A small class-conditioned image diffusion model, trained from scratch.
Model: 3.84M parameters, arch unet, norm groupnorm, activation silu, widths [48, 96, 192].
Training: soap at rate 0.0016, 6700 steps, batches of 384.
Data: trained on reaction-diffusion patterns (Gray-Scott), 27.1 epochs.
Rows from block 4, named by matrix and row number. Rows with one number belong to one attention dimension. Each number is 128 + 24 x the weight over its row's rms, rounded and kept within 0 to 255. All counts start at 0. Numbers have three digits each. After the name is the row's rms in percent of the matrix's.
# q: attention query, key and value (stacked) (model.enc.1.2.attn.qkv.weight, 288x96, the q third), inputs 0-95
# k: attention query, key and value (stacked) (model.enc.1.2.attn.qkv.weight, 288x96, the k third), inputs 0-95
q.42 083:139166141108155129115083139125125118140103112110071113121152179146135144131130115076139103090152183154136101161145113128146116078149110121157122154120140129108100131121125145136165131130110104147125126120124168141099108158114140131145050160170130102097160138148102093144152143121127136135
k.42 101:143147149076132127111096132123120112129114124105081108110190129170137133166103092089128109161143157120139109140131162111128124088136108110141119122112106127119135151138114116128164138110101115180116129099126137140126102132087138135138083152140155107108147150147115058134118185116167123087
q.43 099:136143144103143157148149154155075140132118186119145074191128131155128130135115119138124126101124171121158134137128136114113141085090165130132129113081145136124132128156160175110134104154147105149140162084120112114129128098155093134122159115116094143149098104109105101109137127154130072116
k.43 093:147138152084073165154168193143086129130120121132140098142143131115110112173099130140123116136129120133140104099143096104092116105096119116116118139107077109142123136134143090095125139134089102139133125103122099056106144118136135129112125119136086134151138104143083104103104137142140080140
q.44 091:101178137151124077100107149096109140108115170161139135126162123098171132118082107102126097169147122123169111101134140105149133108140164160115106157121118157069143122158176108107118146129142166177116134110159157131129154124150101134119123160109088129128119137122138105107129147134132093121
k.44 101:137149158147158102102101156111114112096099201170092129125139125097132125138109147090096134134119148121151142105105122136136145106137171162134127172116123129086138095143130124108123130163129150193158117132141115134144151097176096122157124147142089134129171128129150120168123112139151100158
q.45 086:132167125112125169123140140124153132139160119132113097116157113106121112169123141161067105141133103117089105152087117124112131131139173123109160131154095143122127160112083171114127155143108126099087116134110126092151135112172155145084140142132156097112146085099191113144135133140149102135
k.45 102:133157125147173158119126130125138127126150107148136098105161123097090103134109146175074117134103119103087130142115114132115107119149158160126118113177139128102131140086127147108137158151108100091105149124147123121160138140188129122086129141094152104092140101099188122110145151118160089123
q.46 088:159120113159114121106141171152120120119131162117102120101143106104144163161095125141145134124125157137120148130135094128122148112148121106151114183101143103151086138088131151129107136156118146061064132120096118123082166122154147105112134099126147141157135064133126148148146112158137165121
k.46 135:175134138152131170145152174131138113119124140140123146118114129129125147142111131129135132124128119128151119093126050157110169116160162078119120118095126136161117140113122135114112137152116139065111123129086151105102137084148150100126152088167139139150106076119105179157138111156134156141
q.47 087:115106124161093096135115135121107118099122091121147140171133128214137123153132095132147114090122115083098090152111088127121128126114155092098088138140125083122140093121150116118142154131162129118146125128152096116119114148082094134129187137133143130168080132112134135146138115125156141109
k.47 117:075118108157104101112108108127113145133091122098177133162135102176125124161092111160137121082115131087113083142125158146098080098098120129127111109140141106125170087145145146129132165131128120101142099119156086141119115144068124134151159137125117108166083133121146144126132136118133128113
q.48 097:170110105110143128118141099105137133096140112095170114125093169123135113159124061107102145095089155133158140113142124119138146115137131104124140094100117145143151143080113127126117147108149146125103136103089138150096165119124095140133164111127108109173097149139133196111169161159119137126
k.48 088:111134113071129108137125104093154131106103147097114084079117131105090144140126086122147163123101142160152166118114115129116158122122134085125130102106120111193142136093164140116117149102134129139097151134122105137128118140113077112131157102137126107187100143149174157140150142132111168122
q.49 085:149124187150120122155124149116105141110166153156133102101109118141158166139141128141127185142179140130189146119128104099113141103118146138128157153097136129102147171159110144141115111134142128147129175091143111172146104139093097091119114145165103108132104146090120104125094142118143102138
k.49 105:165116149148140113140093156102124129117182094149132163101135118115164160115152123168163146118153094131186134133099084115107111095145153147142138121101156133119135165156127118145136155139103108161141109127088157149105124104107118145091153123134125119132115153122118150123066157153151081148
q.50 088:127126117125140103151113162133117103123121144111131143134161117110155115103101145091169082152173108110109108080111132116148139092170141118141151196129110143124132120090078117151094167152140147106139129109092099092108131164109128184152122117134122167123103095100130118121143100110136107141
k.50 113:125142099110083092125113110104147104146112102094149153100177135125131148097065139112117093170119114131121120131123108111169127143124157124147153162140167119102093100131132099123111173146145136100121087107117100109107140149109122160122092108099101131121106114117103066102137144150087135122
q.51 094:109137173140141167084099082088142142162124122122109173114123113116092141132133101121062127117133088138124166139147159121172105173094120108107138114133129091105128166105160096139122114143134094111107138160136094095147136153140148117094146121112169155140151101116130120113110162142109117135
k.51 107:135127119129141163107122121096166157191110097102105159162112144108071138124135118091124135142117098113119156152138153141115086160147160094105138104133127139135159139162123091127146115161156078167108132138146124102097133140162153115096091111152146146123136116065131131117107144153107131136
q.52 083:129118142123117140098103128153107104118154103129152115132150160157134161085101104159129114078146119131131095110132108131129079140105106095138146121132152112112091172146117083114137116080134151129129132142117085141129121091114126130104168143161163072080119101118087134103145147116145078107
k.52 095:113119084122069126102113109118104086126147132134135110099113134155131176059121152151130110129129150154136086109110092121134093102150139102131161129149164134087098090158148114121121103128109113152154097126148136129180103125110121126102099131154114126078103129130122115167131158147148165119
q.53 088:136128163116156171116128188093136124139105131151147103097135114126140165154125157128140135113074092126112111083144162106128166155095092121131121116142120079163123129120116115137110151096124114159131141149136069092129072103156151145132128126126172116126178130122123142128125139111153101098
k.53 093:148141119111134130144086147079148092166125114135189118106126126100145155156095105124114120134098103157108078125123147110093143193124140078140143088139146111133100179121120131106123158121172112119107131118141123101147123115163119135109107153142117137131142134117113093099143149130144068104
q.54 097:165140109140137140107180112115126129132124150078136113142123145120137167163102128113162199167146182104117142115115153164103104117127124112128176134090106106116133127116099139154124110116129136167149135133113157128125148120122151096166129129093089124108132126116151096129148163103064151105
k.54 092:108139119142152143127131073102122131119114157122106135102130143138101137164093156127154159169133181087129159105124145160129126123084116099138132138111126107112110163121104117168134090095119119142162162142114159179126143124142150110172144147093095112093132109122126098137159123077078131113
q.55 093:157104103115081125094160142135139143156107118088155142132091167112123108122110171132102103142129164155121118122126153146120106184120155132139128126112153086127136113132144142124116176131157103124121088108120138123111093143169139141070134156086133163145091175105149118110125146143153167155
k.55 110:157079108132092156094134143145138147127110154127150106122099180100124123095130191137100183143108153129133127103145127124100130173116117112125096099128127118138122137154126124100143157123145102127140107086120139126104083121175151127096103128085125177139111159083147138113125106109131144170